{"translate": 0.12, "momentum": 0.95, "adamw_lr_other_params": 0.00073}
Rows from block 6, named by matrix and row number. Each number is 128 + 24 x the weight over its row's rms, rounded and kept within 0 to 255. All counts start at 0. Numbers have three digits each. After the name is the row's rms in percent of the matrix's.
# convs0: expand pointwise conv (model.blocks.6.convs.0.weight, 224x56x1x1), inputs 0-55
convs0.2 106:158177143080149120095136126145111161122144127169138106087159125120117067154130124136114147079150119106142125129149147126157147143151176136127147166127143113121121145162
convs0.3 098:092130114124178161149131133099129116103063093096127129134111082099107147116135106126121123090109191128138121114153128125148113137115106128109146163103135143159117171122
convs0.4 086:146151146059112126137094137167108154096117142136134155151125106095092114141113107131124111095169120124118106111134090096152128102143146142122117127123156141086156184143
convs0.5 085:136160127110129141175118134085145117129171102119126132149168119121136159183124148122142133169105103137116113147112118156146128141138127115129124094129181149199117133092
convs0.6 066:147134096159132128173093147143124157178149115126120152127116151131146168143174185123115106137135096147166083101128162149113138121149095122107129117130112151166129114138
convs0.7 099:101097163145149133172137078129130127129117175097082137161151103107149150141152161118104132148123123127129109121119128125138106113122134070146136135151146074155091126161
convs0.8 088:119152080126114172124132151139174111133117119157106139100149118166165162152107123169158108127120118134093133141126164157149127099148157147123147146179095098136149145106
convs0.9 132:170095145124084103096126122109105134097128114097156123134092102104134136110129086082139150157149114138132150107101104095120159172112110134089152120105101095143155139134
convs0.10 112:090134174123122159130110127088083124128134119155117120078143158118120127084127132161141170138097138141142152124159148177144135166116127163113122153113100136132139084157
convs0.11 076:129084125119162117132111166134134138108153128200136128129151110096139159114100142123121160083144116071151140152138135181124120098135137120123124109158145152108162114153
convs0.12 092:117113090166193103127136152158140145105074086102144171148128137136154150150127109119129127124093113173134153113131155163132129106125111115150113087151105139134114145128
convs0.13 116:143111097177115156099136152105118115108112146109148097123164134108101143136137125161138106100118132128133098104120167093133092053153136176146108123123153120123152146144
convs0.14 108:141079157116143117122118101110097113129135146146112090096167076108116140076110122155119163137112142168112066114111174135150126122125107161137141128140133147127129116159
convs0.15 119:135099167070119131126068101144110100147158087137150107119121115122134150114144143143157116103137113152145078135076123147118130111126107109172141155136147130149098141148
convs0.16 123:145137134108125153128166159095106100117116120110134087142160122138147148093129138162127139117083165124127106157095152156113160071143127094124183131121120157128102136097
convs0.17 101:134158135121160119128165143168113118122143122146169121135119155114116125085104094111121122134144126149122127086163186169129106157103135098098101149098138086138155135167
convs0.18 116:094136129098079128111116162088116112107192126127114102109125147083148109175116135141154114126089107124149157138112112164137154146145147139155127102118134158160125143095
convs0.19 143:111129113123125170139165155096115128117104124145100113141158103130160117128125134124125148121124198085109104148118131180100171121129110130140171132103121141121155155074
convs0.20 100:130123170113135104135116140143093118196125137148134090112120185152098154120149093122087125114143128110174149121158150123161151143118145109119088117129093120125112093133
convs0.21 097:135099133078111136080122104098101101112130096139123096133122124100131108124106106106133114127105159139144155152134156127098141154111191169107115110148141133088133182120
convs0.22 095:144169110157135169152121115099102094100147108148108139127149119117107156128112132129132116115124117142128055127153172115167131078125150160158113106143151109153090112131
convs0.23 071:125107117145127146073162145182106166130097104151112147121158150160119137141067172140141128100143118131160098125160103150159153146159130148105126138096124125134130136122
convs0.24 083:095100125116104117121115076140132128123122146145112134147149083103144143108129122118185130139171129151072094147100159082153089140128149144126094150130157133138108153117
convs0.25 124:077116117104112121152133146124177132079079160148101115089130149112121127102150128116182106121115105144135134079123169113096097154134107110136113141122106095129131140132
convs0.26 116:136099117104104117141081132126103131165142098111136127089106101150130163135115107145080147132140124110117210132142110114116098183145107117128126146105122089126149139129
convs0.27 101:120137140147128139178136154112153113165133099117099115142176076165112143145105141180103157143097082122136142152155086146133143165125107113139129105121139148144153119129
convs0.28 083:158129122093152122153119138152091133116154141094133144126127147125168198095103140131122114155140162116113158149153153140138106158181124131157125151072121103148118134139
convs0.29 072:142159148133141168132108079146102117072098145122133138177100138106135158173153117109138153141134140119118126103145126094161152150101122085167163117130135129134104145105
convs0.30 095:165146130131131138118116095127087158122131137140113117096111113149155118091106141155146176152170088087091107123123101095118133138120136068144144158129107089119154119119
convs0.31 082:089163096118116096131094121085068137122121142110091135093175112106113096112138118125130135129122094177106168095126113145119137111135116144135134133089122130131101098160
convs0.32 112:065090076130116131135136160143155152134134160149111141109134093134116133143097154146124157143152113147102122158120128101105087135139151163109072083142141142147128116128
convs0.33 087:086150130114131115125101131103154109126133104114125099112153149078111139134106112144143140142097105155131105162129118152165137154106143127174147113116152149199099138077
convs0.34 103:099112121165149133115124158115160098134119102100168114113112119122111136104145177126129154157175158123160139136117115147123151112156151138077070123152170139131159110131
convs0.35 088:094114141147149130075116166132130134131147151136113154090137149118134118122108150132105136127114136132113111159127167129128118175119130174071133129161095115079140088177
convs0.36 123:098109129097134119135151091167111115166085165122090156132117081124152128125124136136142085104160094114128120145099120105094131101126144122124116094127123118100066157127
convs0.37 094:098121113110130135120137122092136183147106166137136107131166168137139123157149124124099169127160129108142154118163095161111123174084126124136146111121128064144107143145
convs0.38 113:130162162104134135108156148118145147103142108139141172107133114126123158127163086162091164176152118108127095138104157094099157122137103160126100127148145151083138128149
convs0.39 087:142151119131152132103116139172134153092153136145133140144147128144162146137112120132137090123126145159170130101116136129138169139184121156125109100122098146094115132211
convs0.40 082:137109138095130155089135135096151132103111131149106091134130159100127110124068102135140125113087131111119102158135168086113115120104145177088127120100094152145108148150
convs0.41 091:123170088155120130109128145134091141204141106131151136155150095109080115127140103121159144142143104121148129142125132127139139139148125172165152147157130128157165104162
convs0.42 114:121107148091116100111109111145127139127133123090163132121082127132126145101135087122116156147154100122108207095111140152097162174128116109113104153094123125125160133128
convs0.43 107:171122124077135175136134144144158120131098118111120161156139125149097142175141137093114126125134177103121128141137128127135125127107111125117164160091173194130108137142
convs0.44 097:141122137111133113085172105150125075117114112138115143166128119093122124107104154108122139151174148182103139108146126136151172189119107132099169128117132136122152128124
convs0.45 092:119134141111126130124137117163099131111098145144174111109131116146115098153100135075172132080151116135127093133144140098150116090129097185159093105128154143127159107116
convs0.46 106:125107161143145132154159122143172111109101120114118118139133176112154176140135140158136119085081146093162101150139197113132109108133120135124103154142155124109119149109
convs0.47 104:138164112096145121101133117093131161150145101170095165093133117158170137168130130116135110084136146127181112119129148138127135091108139147092140151132124138151170134163
convs0.48 107:161115161133118136128147125121087128083122103106149174167088137132126111122100106145153141159165125141120127090123121156097199105124144125110160114147138147145168121129
convs0.49 099:126147089109090143101120083127102119145146141131106125136186095146103111174145093133145118119180124108095123088129123133108126161126152135129130114067110133139102131154
convs0.50 081:098145114129150109167126156134168151154116098087103097113137154156131149148087095171118124161084089148103136160142083142128123092124156127135149124139136114134097125118
convs0.51 112:125127115128136089088138118163150127139124044104181108138114105137147130149137114126096115116150136105135068152120129137120110113104088143139125114109167122132124169107
convs0.52 091:156159130151120164138089108159074110128139077108155122149137135125157151138129109145080131146135156104157165145147137076164107130135115133098120123173135131140102135134
convs0.53 100:156154158168133094116157152140147137141104155150163119156116101123182121136102135133139157147146145139143095147110157131149140091124138120098181143114141184096131120153
convs0.54 094:134119120158126078111156106139135123155114111122078113138130140119163111103123123144166125123107136104140085110120115141156120114167127140169103173178167106106145149083
convs0.55 080:104159081095115135123114113113147172151103122122138141138128111171135138120149073164141142146134129122109150097110190145139123111135128113133108183114139155093128096095
convs0.56 083:117136115117114151117103172084131131123117134161132106127128145113162115124136117105128099094145116136163131105097130170132176167125130142133123132105155090083156182180
convs0.57 130:152091148169166164116124107144149120111082122112097119101114124106145120127127097110171112164132127123118151139130070123182110121165098146092127109158126112103139114137
convs0.58 103:136090109184153151154142119163122132138106167094096108122132109139127114134156102113201117149115118134123141159107103124181119136115146137090126125127138115098127170114
convs0.59 139:144108112123196121170133130157144126172104111163094157123120099143106129096161173137128112138134128111121129102133136105120087170122120090132116120128147143101179155131
convs0.60 126:118120090146118140165115125120137155145092132105105102137156109149158127142114131128160134122130096099080157154081075146149131130084169127106129151144134121105119184135
convs0.61 137:094128100135140148166136136143137148124105120114122127124120105116151152160121121129159092147154095128092155163068076136162133121104109130086139163118129096126114179148
convs0.62 090:131137102110101153153095147132112140117103124113106119108151156168144091137111122092127127119120167157122165122117113186164157142105155154101143143066156109100128128145
convs0.63 089:142144121116163125117130134108107144156094105148155121180126134124123113166137119147135125152164107103148142147097118149182119058079106118120140157106111118132103126168
convs0.64 102:121093136081124117135132119151153131103104092138150142124148090123121143169097117155122085128119145123103117106200140136154104097128100138080172109160139124113108123132
convs0.65 097:133098139123122123089125135115121127143095115119057091103116147128091132145147113142099122090111083088121134133126120152117110136178137135201157130106142129132130152117
convs0.66 079:110139111108114096149177166122113085100129117113127114143113127123141155081142167090112172146110136147128087086137096136158091137164137148154149144134136144147091118132
convs0.67 093:136112187096083103155122132117129169136111128130125129110145124097145155088094150115129119122113166115090140148122092120097163151151120112187120150132150122144162117155
convs0.68 100:146106115115151134167165127155092142143146106121136189154121136162132099121152148107129093101086115123138089142133116179140141121130137111179141128109115153135098150088
convs0.69 081:120145107118136076175167122163145120151114127086101110141131117143129118158128129127104132110072150118086082099091143103121082138145162160132109113134132127135106152145
convs0.70 070:138097167168142097124115116131129130082146138132098127124139097120128115117147131169129140138125186133148124155140181110127108133108149166141169153134079135126157184137
convs0.71 096:162202112139149135133118121148165119146138121142129103118111124129133108087118110146162098137110122126094098120097101093099112151108129074136119132183138109125159106104
convs0.72 101:127132117118150162120127125152110146127182140154144158159101135145151142090107151123139088095138166117110131115165144162132147183159144128093101143090151173117107127138
convs0.73 078:107162179116127170148135126145099126135129170145140138136142127123127120096133172130156167131173152115123083091102116121119140092176146102143164146147110099124116153106
convs0.74 089:113093135096172100112093111121131133121135159103103146126092156105138132121135125134120098092103116120145168107155124151078112140138137150131119124066125122071138162098
convs0.75 091:137165133140129172120143100131110160162109145141133101121102150119110128158141145165162148117102086123110109114088108155075086156166122134139156128117098140121121087148
convs0.76 102:121128100144143141125122120157084122098134138122179108131087095097119154125123106147142197144174131140105086114091141152133102128163162114114134120098135127094110138113
convs0.77 086:081112089134100111120147120135101138118092119127068088109132136123094119105134135108124116107136103124123107089090083073124122097106148118119122116076110097142114129121
convs0.78 086:087125083085099137118118095144102136150125124132080147121120148112094140117117080122130072125160111133178158131112170086123121124134132157125119136098122151113099116112
convs0.79 125:090121168089123156141121161161086117108070156112136154150156109112157108084146130124143150151130159125118107151118123117137095131166162111143122114119146133116077145119
convs0.80 112:129128139129137155121144136073117132158180166162119135139125117156160144120146051121134149147086127135174127139123120158107115136078125135091118132150158133121146112139
convs0.81 094:095106140104105137120155126121081104135134176128166126130114098122125086136098127105121076122144111155099122135093116101099100106082130142109132098084156127156157129143
convs0.82 092:091138110123112131117156108126141161127108093137152136090170135152146119121135094100146140116078136151119129161156152142139142122155150090157184110140163095115161093144
convs0.83 112:116121120156177125193178157103115128132105113112119119173088127126119138114096108123108100152134153113147106141167128109125099153114150132168143142132111091131138147172
convs0.84 086:091110169143178142144172107112099110134141135132117096155135141122142146094136091117110144149116133100095100137157106132092099165094127126183104119119107151121146106155
convs0.85 120:109096102107128145125153129112105092123086109145081098126160105126149131113127102131117128095137185107115108148115138139106139086132094113133186150094118107120131138080
convs0.86 101:157182164129124113155101170149112127089123080112141148082122138152121134111135089125153129140110135175153131114161130130109156147141145129124161077129167152104133127130
convs0.87 112:132084135130183155114116133140094103141116105144151084140175163093111135114099121151138155123158135148106124138068170134115120109154128147110158121129111109167122105135
convs0.88 124:165135137144116156116064086142065117128144104073154165155111139130123164134136088120087132121158120102131168135118144100151133119137136152134112132136109127155129137125
convs0.89 067:078126149127137100154159130172125093105142151144123138120120096119130148100123101143124106103157133116074145106095116122139126121140166095155118194092153134109149114107
convs0.90 120:101126150137132118130179122090151140176114131119154150104143103101120079114152140184176149134082134170134180122133116108106132127123145126111151137130161102135135128136
convs0.91 068:085113165151122139167103117159104130134078173097151149143104150134113140167159118127092116115126104144124097107126124146137138104139122129168090117136155117148116159179
convs0.92 086:139114148141168113132116130131153153165100113119111168115138118102096152150173111170124166111104135126124098135157081163087137129146140112136121151104142106153188147116
convs0.93 093:105124103140127164163158076107150140154166129070133141081125141120127163140119147150089136134141168128119174136120119121131091146128107179126163131137112110124124127159
convs0.94 083:143104107080120086146123168139145129141122103087117114090091133086118119089140147135146077133121118113097084121160157093124149149118132113122112114127161122128173148111
convs0.95 092:137133112111125090153156125136129134153107102145105151131122084128089090124121124108170144152167099176105142104118099102098149149094114119138154100137084104128139108084
convs0.96 087:104136126155155145144175146105140093155135126139182156111132125139125161107150149151140152090138119121121163156115116148121093097118140098097116152172168086126127158156
convs0.97 094:138079136132116163152133110175151131159128133093155136143169095093144152112135161118135112134122135128116166132136084132123159119101115084119134118129131188147107094165
convs0.98 111:121131097131090158133091100137164105100134123139117136121104130109150152132156110092151114102114115114130120086110084098096144140050129105149120153121152127143089108142
convs0.99 100:101162129095117098126115139132142170097132123141117104130201144089113175175152144117103173112168117138128135130120148111096130110139120115111130123115140148171112145102
convs0.100 101:159140122125146094094131116139172063099129140118140067087120131107138136143113127082144096138098095134138115118116120139115115131131104121138101136135160116108095113071
convs0.101 088:070165165131122152173125145147141136151124104131101151124175154116110130126121102121101145128120130091124087099155159138140140151136120123108150104055138152126131139101
convs0.102 067:081088168116150163163114114113139088150114087141125130113159096104157130146160150129149160139142095126140115141162111131106108118114096129089159106170108136156131151135
convs0.103 076:141100106122142169115094108127128123122108104159123089095139131114173137088088098149176117133156136105109153153142093153115126128124100131095109178105134112109105145160
convs0.104 118:161167139070135114175093115128102146144119145101098117094183134161115106109152133147115140094142108090115116163136088105125117118158130140110129148130134104111156122102
convs0.105 092:130134114152138126137148113172126103122127152102125140136093128124124120119143096132206080095091136151109107138120138126180082129117153134117107150137119147085124174113
convs0.106 094:191134129102135108129124100114114137139110138136155078141115084153122106129109112144099108121150103117132127165116103129122086139145127139095140102153185081080136125114
convs0.107 097:143105130158136138167123122107126125149113141107140098115116127136161111147104102149214106138088100127123140132100076153192127131116143123119150145135134133118107150161
convs0.108 112:148165092110132159141109143091137135142135154162117127052128125140129122138131083171119124125142142062141139128109098133106108141136111151134111149091139109086105117117
convs0.109 098:140124171123138129108167147089085154150104114139110148140088094155097123143112111096142128104085114162101117094090127124119128169088124089113099150125151125126133120157
convs0.110 097:135117145088144135150111119118142143158152106116141115105159177130166149133098124104082123133134182075122130174157133124149140158142112128112101145114170127144176135130
convs0.111 093:117109161154133131146145104167165101160134124117128135128157123188114089116079115132145135130134157131112141062115141118114114137142127170125108106089118154144092164132
convs0.112 096:147125148130127092118113113147129117155097094158103146132112117144139158144066128130147100092112160149137136121145147185124159115168117142128127079126149152126068137141
convs0.113 118:107174085119130088163104142101138141160150125106130112107105078139126114168122077130120129128109093164093124158144143158139130119172147106117148103133134130161131149100
convs0.114 089:143105119102137152156123115142065121127128106116092152154168111101166135145129167132110138126104136090147125138114168179113164142167133116111143130135117156119148144075
convs0.115 103:112166168110116120121129132117139161173111118114105150134157070149124069157120118117135145139105096130146121095123152140131126112125145142136117182108131093132131162071
convs0.116 095:134163159163179136160116138138142132105131101159093161118122130117114128098080135160148113094133107099136117092113172083125139135137128156108102167116141133133088152146
convs0.117 096:096169096160121115101131128146130132074100096092117142127080168128115113149138163125161166130131099117149160127134124154076143124111117109127104156115125145125081114142
convs0.118 085:129122139127148125127109161129146140122122119163062129089148143102132122124154114119119164135109091126154122148126086128140174199089121147111095110134117125157082141131
convs0.119 104:114116172158123107108127141118158153138139155117128152136121074119141116113135115174179139137138140144112113150115094158123177130142119144132110116174154183104170115109
convs0.120 091:114118094157107165157087118137111069128136151119100106095109099144124127154133103118123116127167123132108136156129174130102064151130115175142104110112148131146137133152
convs0.121 105:157093154113116092174128175114133143116114121084088157121120116084110105143132157122123140116166142130125116115164102138138173131105140143124141118136149134129154190168
convs0.122 097:108154096106139130143111135116110152101100105160155111121170080137159120185114151142136086133100117153122134111162119117136149158118108163097171143125148128100103105155
convs0.123 084:114122088154153144114157142148116145129130146159097171151136122140122143143095163135085152130188139108105119140126139086114122122135162132122098094147147125166100076153
convs0.124 110:099098148109153124154158126144130136160115111118131160154123109123137128097163137136115146138139148079110163124149113122079105142121098074133147185105135087129170134154
convs0.125 111:109120102080157121133156150122137129144124124131108180134158106105133167137116150164102154130148123093090104141152140092065148144139126119158132137158172104147132112105
convs0.126 143:107125094097167147099161128138124133126128140121123180141124074101149129136096139156105115167143131125118073158120099065101126149103114145104120104121154139144111139118
convs0.127 133:117161116101120128094103164105118167121125128140124141171168114121130103109098130119125103098138129142118140114117173112137190169102178150102114142097166134094138138135
convs0.128 124:097137090090139156101141151138121143119159121124141163139139060120140126133110148149101109183127138127123085149118112075075126136115100133125130095111140145153143122101
convs0.129 085:132128105091153104123160131106101137119139131149143153147107093117145101097130105159115119086134122096113127195111127119102169157105110152133142103147073148135127170112
convs0.130 082:118121130082144124163132114119134146138122150133064183139101108103151075107120141124108150093169160126129112150128136121126172133133121177143108118150149124164157132112
convs0.131 093:067076175126113118122095092118120184119156135113111128123132101118109137131101096137125129150098143097113104156132089144155083107138096120156140126124101139123153116131
convs0.132 100:156126088070101128141122115096111108131094150120094105121155102121128127151137118141131101112120122097131148140145159144092061141154091162151146124112094117129144172121
convs0.133 097:111182116078125166087144129136108135111099141110116100141167171167134081135116114174112157104151143158157150128101125145136119137154125151108104129092139104128141126137
convs0.134 118:115183101129127150169126125121137147112116123104108164118135113117152115130127103156120128154118152115105111054150145173090152107130128147132098153115116168106148175145
convs0.135 098:141136071110111157151172171137110109134115136134064159113137128125122101160102124125122153152124132133102133185113120151122152129118112143167153095121103137097111100098
convs0.136 121:134134111156175154125152161107113138097148080144115117114129110118109164116124134122101118192100121165099146131109137116111105108137125175146126094117165090100108111100
convs0.137 086:123098095156129128150141162122151130116116100150153119110181102097124115137122184127129137107134144085107108145182125100106091093139117131142125137138162133127189106132
convs0.138 117:088140102113139168128137155123126155147147124149140165133172079104115144156142179121088148148160128130120101132125121127087136139129177135110115092162162122152133106100
convs0.139 105:156126118097122159146128104150135131154112173141089121108143183171130116111125118076124120098092138133131152094133109168145109103162087115098132139138099094153132140113
convs0.140 105:124117121078120134136135142140118146113118102149069101083132149144131141127109156096124157096161153118122115130169159159121175167130157131102131078105143135148108118160
convs0.141 096:162115192121170106133131114130153102130137117129110092116101164126162120141119118133170143130096127110132150119157104160158147145149090100129151166118097109156127128179
convs0.142 097:104145167103134127102122136115151130102127154117096138123112172123135120116136148117118181139114132135115175101152107128122165162101145076112156112115097103161160133185
convs0.143 103:121116152095157120101128125139115138110129102134085164117150122122125142083105151108122100146175110149089103146116085124129140124114102138156117122136061135136137130193
convs0.144 072:133131111132153168122124110116157138118118151166097136122200149105143094173112106140094128146122179119111111122159155135132137119142156140136144081088146088107122127140
convs0.145 091:172157087148088145170110140158162072143112118123124111115112124090142126119069129119117127118110129102125096110141145171115110141130128131117109143137137170116153091162
convs0.146 089:095116155094156172171113150149070096115085168119130164120126140111125144141160120112146125151088090084147124149118127141097125107155124128118162106125132122139111149123
convs0.147 109:159132161115103110090078154103164125120126087138110149132132139118126120134115063124113145134111193100173123125160164146104095137140158126102135119129140130115149138136
convs0.148 099:155141151105119137144126132120144096164100095093116126105185145139115120121150071124077106146111146125116131158162129122154120104146125082106117101132169089141123097127
convs0.149 069:073151073125116126099149110141114118162128156139094103148103140147108156137103075123108114078145156137148136122100119115124148178143142120116108120112102112131092108102
convs0.150 088:103109163128154095123199137133160119125122131099132103145107138108122158127126154152154156133116145156141089098159125177136173097110137095101143131124130111116176119136
convs0.151 094:118112129121126139111110146151161122112157130122159131115135179134140053132169116136120113128133100096114095134085144089150122166109142124103162156145142159163153153152
convs0.152 092:151106131146129114163103120162104149136161111138113133104124105075189093090095095121132114135152135142149125106104134116096101118072138135151147128144113091138127131088
convs0.153 090:137146148121156098130142123124184124130080148145130105105149147114164154136107122124176095098104121114131180087151137200132117134146123117109102141141150127129113144143
convs0.154 082:119156106147109127118104138108093150162131104144167081131152126153165147132121147104102138175101129170094160119166080139123159146091148122120160139121146125090128129126
convs0.155 099:099183135133103146151133130154104126175140159127161138145147117147161138124117125166145140129188141137114106118154129150153131149135125126073088146110103164094144109099
convs0.156 080:109151126143158120113154121161150119136117114156126134107112154137157142124189162100090121090128176133167116116151115132137128162150118106137144139111097079075131162134
convs0.157 083:163166109152138135095095116095107145096129125152094114088172124138125175150137115090161098141121160145124118084143164111123122119135136170125107139108105151086122116122
convs0.158 115:103111126178143146112149139121125133142130132142179152105105107108103125083164110108171118082164155132099127141179117137136104172113104131140099122139157117135139143166
convs0.159 125:090069148144145133118123131102151149108128115128193095124147130147107139090121141121147144166170149142102154145133116104129132167125126156116087117157145130134156081145
convs0.160 098:109152102147113140143144095118176145128120117158089145099108124132121116142115110113175076165157116141162111101129121129094123137192129122135141123124162123081137130087
convs0.161 092:105087175154153104122115103138116127128122143128131151112135116158114168108134151097105119098149088101109137133122101105131108178102127144118117134168162132150166122193
convs0.162 089:162135157178122097111103139149099145115123110127157106185194123094129136130118131158101135130150137125129159143146088127099094113109127113173158127148132158132116142151
convs0.163 068:171105128140158127110152145150162097137140100131097153136157141104143154100133195089171123075145125082143123094119101109140133135130139113121133165130117153116119152132
convs0.164 092:121115156116108166151123146153074106101140128104115152106095100157153088121135100104112136152178128094110112136134136166127110115111129167130130145125133125127098100063
convs0.165 090:093146120118101134131124126124150091168117092111154163151165148170119132147080117129137145146110181147124118118166153124141145153156155138158124139100124138127126188160
convs0.166 093:125111162116126134127149121155161111120109145120112181128176112118086081127111092145164113084131145145101152120137156119125107124104142199148133118095135131139098138148
convs0.167 075:127106131128143117140105075151081141124110166127100123107123148184119101118121148154094121121087132120103128133146129108109145101084135118129098115118162174139088163096
convs0.168 086:116159116098140102096127120082125100141113144178135108101157150130116085132113073108129132094105125109134101114149119148141130165146138147147167117116184163124139139157
convs0.169 072:100120138110094128180122126139116104157074118115155160140159099128143131131085089119132105149182124159085130145116134106141139162124150112149089124121166144106140112146
convs0.170 099:103127133126110128137109117154141125130102071110096107102131153106104111146084128130085124136158131065122113107154126122111161116156133131087159124104159120136139141191
convs0.171 082:100178133145119162108128135147159149144135129154123132116130134119155120129131113118154140131123152148167033122110109130176120143093124143152109138156088104131102158139
convs0.172 116:127135085100095126135088124136121108101114132119097112088161109137111163142141105139128111115162143115170147141149144083127069126135100181144122165125108102140134160137
convs0.173 083:148116118143142112156121087134100110111139121106102154126163093108140140105158157152169140144162125143162136157116118125133090147154141137131118060070095122110121141155
convs0.174 101:132151161164155118106145181115131136080134127177106129092135120118136185136132094101148098132129107171132161133126119149121143097101109108167134123142126122087130095137
convs0.175 114:152148116154134155130076115165083111141139123112140130137151151129140171139101101149075138114128132083153132149135174101164106109144140160138075145123121138110102141121
convs0.176 111:131182139119163166127130155121112080115140129155187141150129170156131136125128118112086121130102107084119125131126090158130129145126142099137124120130186135084145111138
convs0.177 090:110127138119112135115160167156189147088151162157134099119115132122104098101139122141179108143140124151135091132146094156107105145129143138162140083090120132086142126140
convs0.178 070:103143095137107180145100139148108084100132144118132154131161108089140107134111110120133144150130087141089102105094125118173106156148136131165122146180114122116161103143
convs0.179 115:115130102108097140124131120134116114125162157112116104103147106125176149124092137102151178087143142141119106129150109082102139094119131105149119129148166106202120117114
convs0.180 095:109169116111143172132155121157149130149183126126124146146138131099116172125136154117106146153169123129136135128123130106077161110150139096133081080137128138183135121114
convs0.181 104:103126091167141129128124137130117165150104114120116143086138142140163099149116154155105062149088133143133126097152149135125170098157121146135119145082113110110147122173
convs0.182 094:115094087125112114124128113172119106152141162077138128118120129120145157132137142127100132068156117110127163095139147087142181114112142122117118197134145115124126106122
convs0.183 085:087114093125131138122159162164117124127155140135102108140114102141123122129134127148093136115169132112154127123104133045082106086166131107123135093122112136164108134104
convs0.184 116:115117109104131119127118137171132145088144128115151136164155149123160084098162075139130175115126127090105098152116106163105099145149113118118105102137165128116176111140
convs0.185 076:099089090133143153135114138146142083149142115119149113127139106104157085103149156109089087182121115161108082130147110125116105129086133129119121128120113123164166137154
convs0.186 109:120164122140157138165113159162125075146090127119127159131155091113131141128130118154121120114111111128142097157125153163135120101141145110159077125147137184102076128110
convs0.187 094:099183115126129136089159102140088112153125104102103143129172139130144115116072137110149161093159099116129127105116100105105106125105103142101127137136138167095137163111
convs0.188 088:111104139155159109140121157182078063134134128120109148141129116144131122110131147110151102090111142158129091121121145141128097145125115094114139109150151148093174105091
convs0.189 078:114081122169126081126115111121169119140112156088122132164109126076113086131121152124093127157167165130143150094140111132103138140112123144098164147123127109162127152148
convs0.190 104:160159155143128143173108102139066132161146121141128113152121112149157142114140143118063154153113101116156162142123113105127161173133144147093144124122100134100104119137
convs0.191 074:116141133110126135107142166128147115144142159158143121084152127110178111126110096170097104079092153112149119156111099154137106140150127134164080120144159102100109121149
convs0.192 101:111118131116139134173164100117113158154131152154080113149148138129112129112136152150142106124137150155144101128152142097169116141101096152144098100164132139094157197119
convs0.193 102:107145132097109151115129107142108113100131114086143132148171111156121099138157104092149156142180153156112123098114113114116199160099107132114138087118138100135133115142
convs0.194 100:149146129130120121090129163155087178144112156115102111094162108182126093124114121129151168125113104150151149100111133136105104137131120157160080121131164143091111143134
convs0.195 089:148079115114150114104073121134138161140082152130081136103156101119110122166139156107137118115115156109095099123122155135130069131140091138121124135084128127148160131123
convs0.196 089:125126107111126112136123121151097142155131137153143179157125115147149116128131083114134102120107109119156142158149156199110134137101101168178098146167100152142153121124
convs0.197 105:158110119090103126120141117111079117097090102133108130143127151098138117110118131142154172097128127117122146104132147136102158172107124086138195123143087130147104137092
convs0.198 106:132148084138098142131147160143088106098110113108084140120130087109121107165171071094117166112122141095120147146111108155130115129106112139146132086152119138106140144100
convs0.199 145:063162129147092136092116146117134152122115151162096117170133117162119097080096087139114072116129100100122122130125129120150143113145148137154140131105094123120126133097
convs0.200 138:123155125134138166132113124117126127152118106111114148131152135133107114128148104098150174132145166116130148134167099179089088205115129121120151112144179131116137134161
convs0.201 118:135157111159124150140176129106077085098119128117087152137147137094127123162160110126130120098117154100135124164143118114134106094140130156155135090168091142141127163101
convs0.202 088:124112116185127108142151158135089110130158088111126144141109084127092104162128130118109151170183132137133168123104114147143163139156123144109097114135150141113156106161
convs0.203 108:125118094161142170118092143165152145138144107129121151112143147142100136094102121104171097120151160172102158157156142149114099131142092143156107105136171158136110133109
convs0.204 112:125129132188132135133106119100161126183133100149115130171101142117148163127150096114098107154122187146126119154116115139098135153122123133164145138161135135086159137161
convs0.205 091:138157142109159073179123121185135138131123131081146116101124137144112099174156127139132173104144106150100088123082103121114148141167144129118122118150117123119123140121
convs0.206 096:128090113124112139136111150147116162149156135147191129131085089117112095139148102149097105141116120143111137137097118155138135150158123157129115092138158161068151128092
convs0.207 109:144174114177120172129104153147062164136137136088093125134117134130145086108118139123108112155122093119113144134136105117113141119121154127160103164153164143145169134136
convs0.208 094:093130099145113104099136154105120137100111122120102119123099164111134083110144120090157110180134105166128117090132123141077181121151155129099135109104124124093119156130
convs0.209 106:091155115143127163131127082155122113144141119138172128127112087139120107129134153137113109116126107113105143163130171169160108120134101158181082110137151175095133137110
convs0.210 097:122140101144111142137179166133113124131119091141111126124166100156152158167123151142135164133177164133108152153100131129146172143130141121135146134169101160113177154114
convs0.211 112:098126070168128149155115156102128124176117106117160138088162124105148130164161135128125139136139132132147086152134102122115077129140166175118148144144152141095127140119
convs0.212 104:140153122143173145138125180102095133127101169107161149129135109124141101070102103079118140130135159134096120147113115139148132170172137117094137166114138135134121136157
convs0.213 099:108095125160130162161107134126098114140107070156154130126143088126105085143151116125134111109186152129101143139071114163135157104131128156107154138153130143127151118120
convs0.214 099:134073121132135143175150156167135139134136126104106143119127104125168127102143124125131098093098139130117118160070121160127120134158135156149118135145151156111166172077
convs0.215 141:134163121138112147125139176129105146121112090148147073104125125122127114139138136140123107108104110121177175119159121109112180076173102148100117109112110101123112124148
convs0.216 108:133072129171093140152097152115098113150102084122125108117153087130133117126119132122138129141150178097131149158134088151140152103181117111112113149133136139101154110162
convs0.217 123:080072109135124137154115140139136136170154125100127161121081102121125116136124129155129098158158125108128138150092126168129139155147162143124072102156154132118153138089
convs0.218 104:110112129179129094149142176108143120122133127121127149144135059112110101136131121175162141151172134142152141124158144134125111082148144126126152095151145125104176143111
convs0.219 114:145116099109091135094138111109114110155117113135085133113141147091161139110131158093153114122139128123188148158135177134125131144172160143098133101082132157106133101145
convs0.220 112:109143123096110141157081097158116126153141096101140133125101085145127109109117081102090131141162094108107168133135097147103104161134128169114098101126139151089133138124
convs0.221 110:067111140170124140129160151135141104115117115147138103100122108140118099123158127121184127094172128116153112129146145126131081102146123175118074144136137163109145145143